From a checkpoint of a small segmentation model: 19100 steps, held-out accuracy 99%.
Rows from block 3 of a small segmentation model, named by matrix and row number. Rows with one number belong to one channel. Each number is 200 + 20 x the weight over its row's rms, rounded and kept within 0 to 999. All counts start at 0.
After each channel's rows are labels from the 100 images, of 14976, where the channel reaches its highest value: "responds to" is what is common among them. Only what is clearly more common there than usual is listed. The data: rendered scenes of coloured solids on a plain floor.
# convs1: first pointwise conv (model.mid.1.convs.1.weight, 128x128x1x1), inputs 0-127
# convs3: second pointwise conv (model.mid.1.convs.3.weight, 128x128x1x1, transposed), outputs 0-127

convs1.121,190,228,200,177,199,198,199,190,208,127,183,200,199,174,223,212,201,231,204,208,203,189,194,185,248,206,185,201,231,185,205,226,211,196,158,216,210,181,210,204,223,190,246,215,198,204,218,218,215,200,203,195,198,194,182,224,219,190,219,224,184,229,198,230,207,188,194,243,177,212,213,171,199,202,167,196,192,166,196,187,216,189,240,192,191,197,207,171,217,214,200,221,212,218,234,240,169,180,219,175,214,217,204,209,223,185,197,189,227,211,215,173,189,162,231,179,215,221,199,175,199,189,238,195,202,211,173,200
convs3.121,197,142,229,209,230,215,213,248,191,234,165,177,195,215,190,187,180,168,187,172,187,203,187,194,207,229,200,207,204,196,217,186,151,177,190,170,174,211,198,212,179,202,209,213,188,219,185,185,207,180,184,197,223,221,149,198,218,218,201,223,184,184,192,162,179,224,240,176,219,190,193,195,197,203,187,144,196,174,211,213,185,196,202,234,211,221,198,213,212,189,237,195,175,200,228,195,162,209,200,201,198,193,201,228,178,195,184,198,189,178,184,215,223,241,204,208,208,204,185,207,213,189,219,190,186,178,199,193
responds to: count: one

convs1.109,240,224,214,189,217,223,209,187,181,209,187,142,198,209,183,188,209,176,195,196,202,211,160,239,194,182,158,207,162,195,220,238,223,196,153,203,221,206,175,215,210,191,208,209,219,190,177,197,213,203,162,207,188,201,173,212,182,164,177,208,203,182,213,190,167,202,204,239,204,174,219,203,215,210,171,163,179,200,184,217,218,209,197,202,199,219,192,218,222,208,191,182,206,233,209,214,178,205,173,210,190,241,221,219,174,165,225,171,190,216,220,187,201,202,206,221,204,178,180,184,209,203,181,218,209,216,232,194
convs3.109,195,209,208,227,177,174,177,186,234,166,167,236,223,188,191,182,175,220,209,180,206,197,216,207,183,190,165,220,201,178,204,189,216,192,188,220,218,206,208,188,221,172,183,178,225,208,182,196,189,190,212,216,166,218,213,190,178,189,217,164,223,193,225,205,199,223,206,225,217,184,221,214,197,203,210,169,189,213,156,184,216,228,178,188,223,201,207,210,233,240,173,196,160,197,192,172,208,236,222,183,220,187,223,234,221,181,196,172,176,209,216,226,158,215,201,188,199,220,198,198,218,169,203,194,233,187,219,176
responds to: bowl; capsule

convs1.28,203,210,170,194,158,219,193,200,193,156,168,201,226,207,172,173,164,199,216,221,215,194,175,205,192,221,204,184,236,192,204,183,187,219,200,205,204,204,212,183,236,211,192,177,172,230,222,211,211,204,186,212,204,204,191,248,228,204,184,189,158,210,201,209,195,228,221,221,198,199,178,185,202,209,209,158,199,173,180,165,177,166,228,224,181,191,185,186,191,221,188,221,221,207,169,235,212,164,254,197,217,225,203,206,207,201,202,207,200,214,205,191,168,161,232,176,203,196,213,196,209,190,195,192,183,204,173,216
convs3.28,232,182,193,177,228,194,227,207,180,213,205,176,189,231,193,226,213,217,211,214,214,186,174,201,235,206,207,182,224,220,183,228,172,201,222,165,184,170,176,214,160,201,221,226,176,173,213,173,197,204,172,189,208,176,169,224,218,213,181,186,202,181,212,197,171,174,195,170,170,218,176,175,182,186,171,208,225,196,212,187,178,206,228,210,246,222,163,167,176,174,220,213,197,225,191,204,165,166,200,223,198,195,193,198,170,217,210,219,199,181,186,199,190,198,216,175,201,179,184,196,192,215,215,229,202,190,190,223
responds to: cone

convs1.71,178,209,219,161,179,180,209,200,215,146,209,202,215,194,226,189,169,199,172,214,154,215,162,199,185,206,187,197,232,196,194,212,222,216,179,232,211,209,217,205,198,214,209,188,184,167,188,180,212,177,194,229,242,212,187,214,215,176,181,192,200,216,213,247,193,154,195,181,180,212,209,159,222,172,180,172,233,200,202,181,195,189,161,185,214,190,231,190,193,225,204,196,199,214,217,230,199,213,248,208,230,208,173,215,200,213,224,201,209,215,199,204,189,221,204,228,219,215,207,199,182,202,203,202,172,189,205,227
convs3.71,240,205,188,188,235,206,221,189,171,199,214,167,189,230,231,217,218,187,190,195,168,176,167,192,218,205,198,180,206,225,174,195,194,175,200,169,176,187,186,207,175,194,197,230,172,175,212,180,203,166,166,169,188,183,177,193,228,248,179,189,167,164,188,184,184,189,215,180,171,217,170,148,209,184,161,191,210,190,232,213,171,179,198,197,222,196,178,171,195,185,222,216,190,195,203,213,171,187,177,222,201,218,200,207,188,220,207,221,185,183,203,187,186,193,206,188,175,200,176,216,183,219,200,220,206,200,199,184
responds to: cone; count: one; largest object: cone

convs1.108,229,232,218,203,225,223,211,185,197,208,173,145,185,199,200,204,198,183,201,214,186,232,168,216,165,163,160,220,195,201,215,227,234,201,175,206,221,189,182,219,221,191,224,205,186,190,207,192,229,203,180,221,212,212,196,195,193,178,189,199,189,192,243,191,169,194,178,211,205,171,231,229,221,222,155,175,169,210,198,186,207,203,218,208,224,243,172,210,217,219,202,175,201,211,212,188,187,180,200,212,190,226,209,166,183,183,205,158,202,224,214,207,221,219,191,226,224,180,198,194,220,189,221,213,212,178,228,203
convs3.108,213,191,208,182,223,220,218,228,179,210,240,169,210,228,226,228,220,189,177,199,203,200,186,212,215,220,218,202,211,216,203,198,176,225,216,170,181,190,191,214,173,230,226,233,179,171,209,188,211,192,185,174,232,200,180,214,229,218,176,223,168,196,186,184,192,190,211,180,168,218,165,176,203,192,178,230,215,180,249,199,193,177,222,209,204,223,201,186,177,169,238,220,223,221,206,214,183,181,165,225,197,217,182,178,189,206,206,222,221,177,195,175,227,192,214,193,202,175,192,196,169,228,201,206,179,206,180,228
responds to: bowl

convs1.88,207,239,199,182,159,194,215,192,196,162,184,190,222,187,195,186,201,186,194,222,238,195,201,203,184,191,178,202,215,192,199,226,189,200,188,206,212,205,217,204,242,223,228,191,207,221,212,221,229,192,185,196,188,207,200,246,227,196,169,200,177,216,228,211,201,174,212,283,189,185,210,205,195,232,171,193,172,177,181,205,171,210,224,231,212,187,161,183,216,213,229,213,208,185,221,214,182,191,223,202,215,240,200,191,196,178,195,190,214,201,197,205,188,171,255,190,206,225,198,208,198,200,186,222,183,209,183,197
convs3.88,226,179,204,198,231,212,233,216,190,213,202,171,191,230,218,206,210,212,194,208,205,186,172,201,226,206,194,173,229,214,201,222,179,191,206,167,172,177,166,227,173,212,213,227,164,193,225,182,201,191,167,176,203,180,164,226,217,227,171,188,207,163,203,188,164,178,191,180,175,214,178,168,202,208,160,195,198,194,219,207,178,210,228,230,245,221,170,183,186,176,224,213,193,224,203,202,173,181,185,217,193,195,184,211,164,217,198,207,195,170,178,211,213,198,225,195,204,175,172,218,189,211,222,226,192,188,188,197
responds to: cone

convs1.1,215,229,160,193,205,197,196,185,200,236,183,204,203,217,185,186,236,159,214,225,133,177,205,210,204,195,210,205,198,189,238,149,198,188,192,206,192,188,188,203,209,210,187,187,196,224,187,199,184,192,213,202,193,216,179,233,197,215,205,200,179,199,200,217,216,199,206,192,225,172,191,209,204,237,214,176,185,157,197,181,271,228,183,227,211,188,224,203,216,215,226,169,214,200,184,193,219,189,209,170,205,201,192,206,203,201,188,211,234,216,184,204,214,170,181,186,224,186,212,216,202,250,187,204,197,161,196,197
convs3.1,214,173,216,211,234,176,209,193,183,228,187,178,216,188,205,211,183,170,180,159,187,183,177,182,209,213,196,216,197,210,211,179,200,162,189,187,186,213,203,189,203,179,178,177,219,190,182,178,175,171,194,207,194,231,181,173,237,232,238,213,164,189,179,168,193,222,252,182,211,201,194,202,232,186,180,157,219,184,207,219,176,178,195,212,209,208,227,187,219,210,222,239,197,181,219,193,180,206,179,214,222,217,225,217,193,220,196,207,166,186,217,222,194,241,194,188,173,219,221,203,215,194,215,190,208,187,207,167
responds to: cone; pyramid

convs1.95,235,213,196,207,205,210,242,178,183,184,199,172,170,218,206,226,190,187,171,197,191,210,169,192,199,190,190,239,186,169,200,205,189,191,190,204,211,182,202,212,224,195,184,167,184,193,220,192,196,244,184,227,184,196,194,185,172,196,206,202,239,164,240,205,184,254,203,187,142,149,216,194,203,209,179,198,201,198,207,195,202,210,220,233,192,234,183,185,186,212,222,219,223,215,208,194,214,193,183,189,186,211,206,141,195,185,203,198,204,205,198,186,191,211,167,223,204,221,170,228,174,203,194,210,227,199,216,193
convs3.95,189,229,212,235,189,204,202,221,225,198,173,236,203,179,173,170,168,215,212,199,203,211,229,209,208,184,189,211,199,171,217,214,197,193,191,223,206,219,211,187,204,187,186,178,211,228,178,180,205,222,226,227,184,226,208,196,180,182,206,197,226,224,191,226,224,215,207,221,221,163,223,213,197,219,229,192,178,208,165,189,200,211,193,195,208,226,208,204,220,216,171,174,196,199,196,167,208,229,233,160,210,199,216,226,214,186,173,183,166,207,210,244,178,230,188,227,208,243,210,231,230,168,177,176,224,200,214,191
responds to: bowl

convs1.66,208,217,202,196,252,221,194,226,193,182,209,204,200,178,195,203,179,203,232,155,185,197,197,150,235,210,226,198,191,208,211,188,216,210,160,207,224,207,212,219,210,177,195,206,224,209,193,189,211,206,193,150,204,212,173,194,190,224,221,206,194,238,173,225,152,211,185,211,203,231,206,241,214,206,191,182,186,200,186,219,212,197,177,188,235,200,174,192,191,187,190,236,223,217,228,162,187,205,186,204,178,207,203,189,192,226,202,233,200,232,213,217,243,220,201,215,201,230,212,211,232,175,197,225,193,181,186,200
convs3.66,202,170,219,198,240,215,214,252,214,199,220,190,209,211,225,186,166,195,190,187,213,203,189,223,240,215,215,198,223,188,180,219,180,208,199,195,204,217,194,188,170,186,218,204,205,208,197,173,208,207,200,182,219,202,164,221,240,195,187,225,178,161,162,182,193,199,223,196,209,198,190,181,184,201,179,190,209,181,204,227,220,215,232,216,246,255,230,204,220,204,247,217,224,237,232,225,170,208,186,194,195,186,202,211,198,196,197,160,192,183,201,244,210,206,209,188,201,189,186,212,218,175,204,199,216,188,183,210
responds to: count: one

convs1.102,213,223,201,188,221,218,196,148,201,228,196,193,218,195,208,183,209,223,196,173,205,214,208,176,201,201,195,194,197,187,193,192,232,200,222,218,242,207,212,196,203,222,197,188,188,169,175,173,247,195,233,179,186,254,171,188,201,192,212,203,210,239,189,222,178,193,178,220,231,193,210,214,217,184,192,190,181,211,210,233,218,170,195,170,211,193,224,208,222,239,227,205,177,220,209,205,164,173,190,197,179,204,191,184,196,202,230,258,205,222,204,217,225,193,210,230,209,232,207,219,229,214,223,172,198,200,200,216
convs3.102,190,220,229,205,161,194,194,163,212,190,172,209,214,195,152,206,209,196,193,198,209,199,212,199,168,188,187,213,199,200,248,178,208,192,210,230,198,207,217,214,249,212,188,189,216,201,198,215,183,184,229,211,195,218,236,185,159,199,224,179,211,244,236,215,211,234,188,220,203,195,207,237,214,234,224,193,173,203,191,153,225,225,195,214,172,179,205,219,208,221,172,190,187,195,211,170,243,213,226,207,214,189,202,213,211,194,190,218,205,215,203,158,184,218,203,225,198,217,209,204,184,209,191,185,184,196,223,168
responds to: cone

convs1.96,202,231,200,164,191,210,223,190,208,134,199,196,221,203,212,209,179,206,186,206,169,221,182,205,216,191,177,209,186,177,199,235,226,185,172,224,227,215,221,221,236,206,212,214,193,181,216,198,229,174,200,203,194,210,177,232,214,177,197,209,188,217,224,235,193,179,195,238,176,186,215,188,218,184,170,186,211,166,201,181,229,194,234,204,197,218,196,160,189,221,192,195,228,230,221,250,180,196,216,196,215,227,180,203,218,182,208,183,216,220,227,180,191,178,222,172,208,228,191,179,204,203,227,187,186,199,193,208
convs3.96,195,243,180,200,161,179,194,165,226,170,209,228,213,178,180,209,218,243,214,226,225,203,219,203,188,180,212,195,201,197,204,224,238,231,219,236,223,187,199,197,229,201,218,202,216,185,214,217,194,239,224,219,194,189,240,216,183,168,195,163,238,224,225,240,216,185,159,224,178,203,209,217,183,210,215,245,200,221,184,170,225,229,213,183,198,183,191,200,198,214,163,201,213,217,175,182,235,196,215,200,205,190,198,185,212,199,217,200,217,219,210,197,176,170,206,194,210,192,208,190,194,204,197,212,206,217,198,210
responds to: count: one; capsule

convs1.51,235,224,204,189,192,198,234,173,197,189,200,159,224,204,188,192,198,162,174,201,205,226,211,218,216,178,160,231,189,181,207,232,199,204,194,190,206,179,182,182,246,206,214,221,199,219,208,217,206,227,189,208,213,190,219,188,210,197,189,173,213,182,249,196,191,214,194,269,176,154,227,214,172,217,174,192,192,188,192,200,199,214,212,242,199,210,211,175,201,210,200,231,199,220,215,225,175,186,185,208,197,232,204,165,200,187,204,201,194,208,206,208,220,177,225,209,205,210,178,210,201,217,188,202,227,213,227,156
convs3.51,190,212,209,218,180,188,185,217,227,188,174,218,219,175,194,175,176,208,208,185,213,210,220,217,206,195,179,214,200,175,185,201,217,196,190,227,220,214,219,178,214,189,188,191,231,209,164,186,199,206,227,227,184,214,216,183,179,183,226,190,219,223,189,216,219,220,223,215,212,180,212,221,177,209,226,186,214,225,170,182,211,211,170,165,203,213,215,192,213,218,177,188,190,185,187,175,205,226,224,164,229,197,223,222,230,187,188,189,176,223,235,230,161,227,173,210,182,246,208,204,227,172,158,187,239,207,226,193
responds to: bowl; dome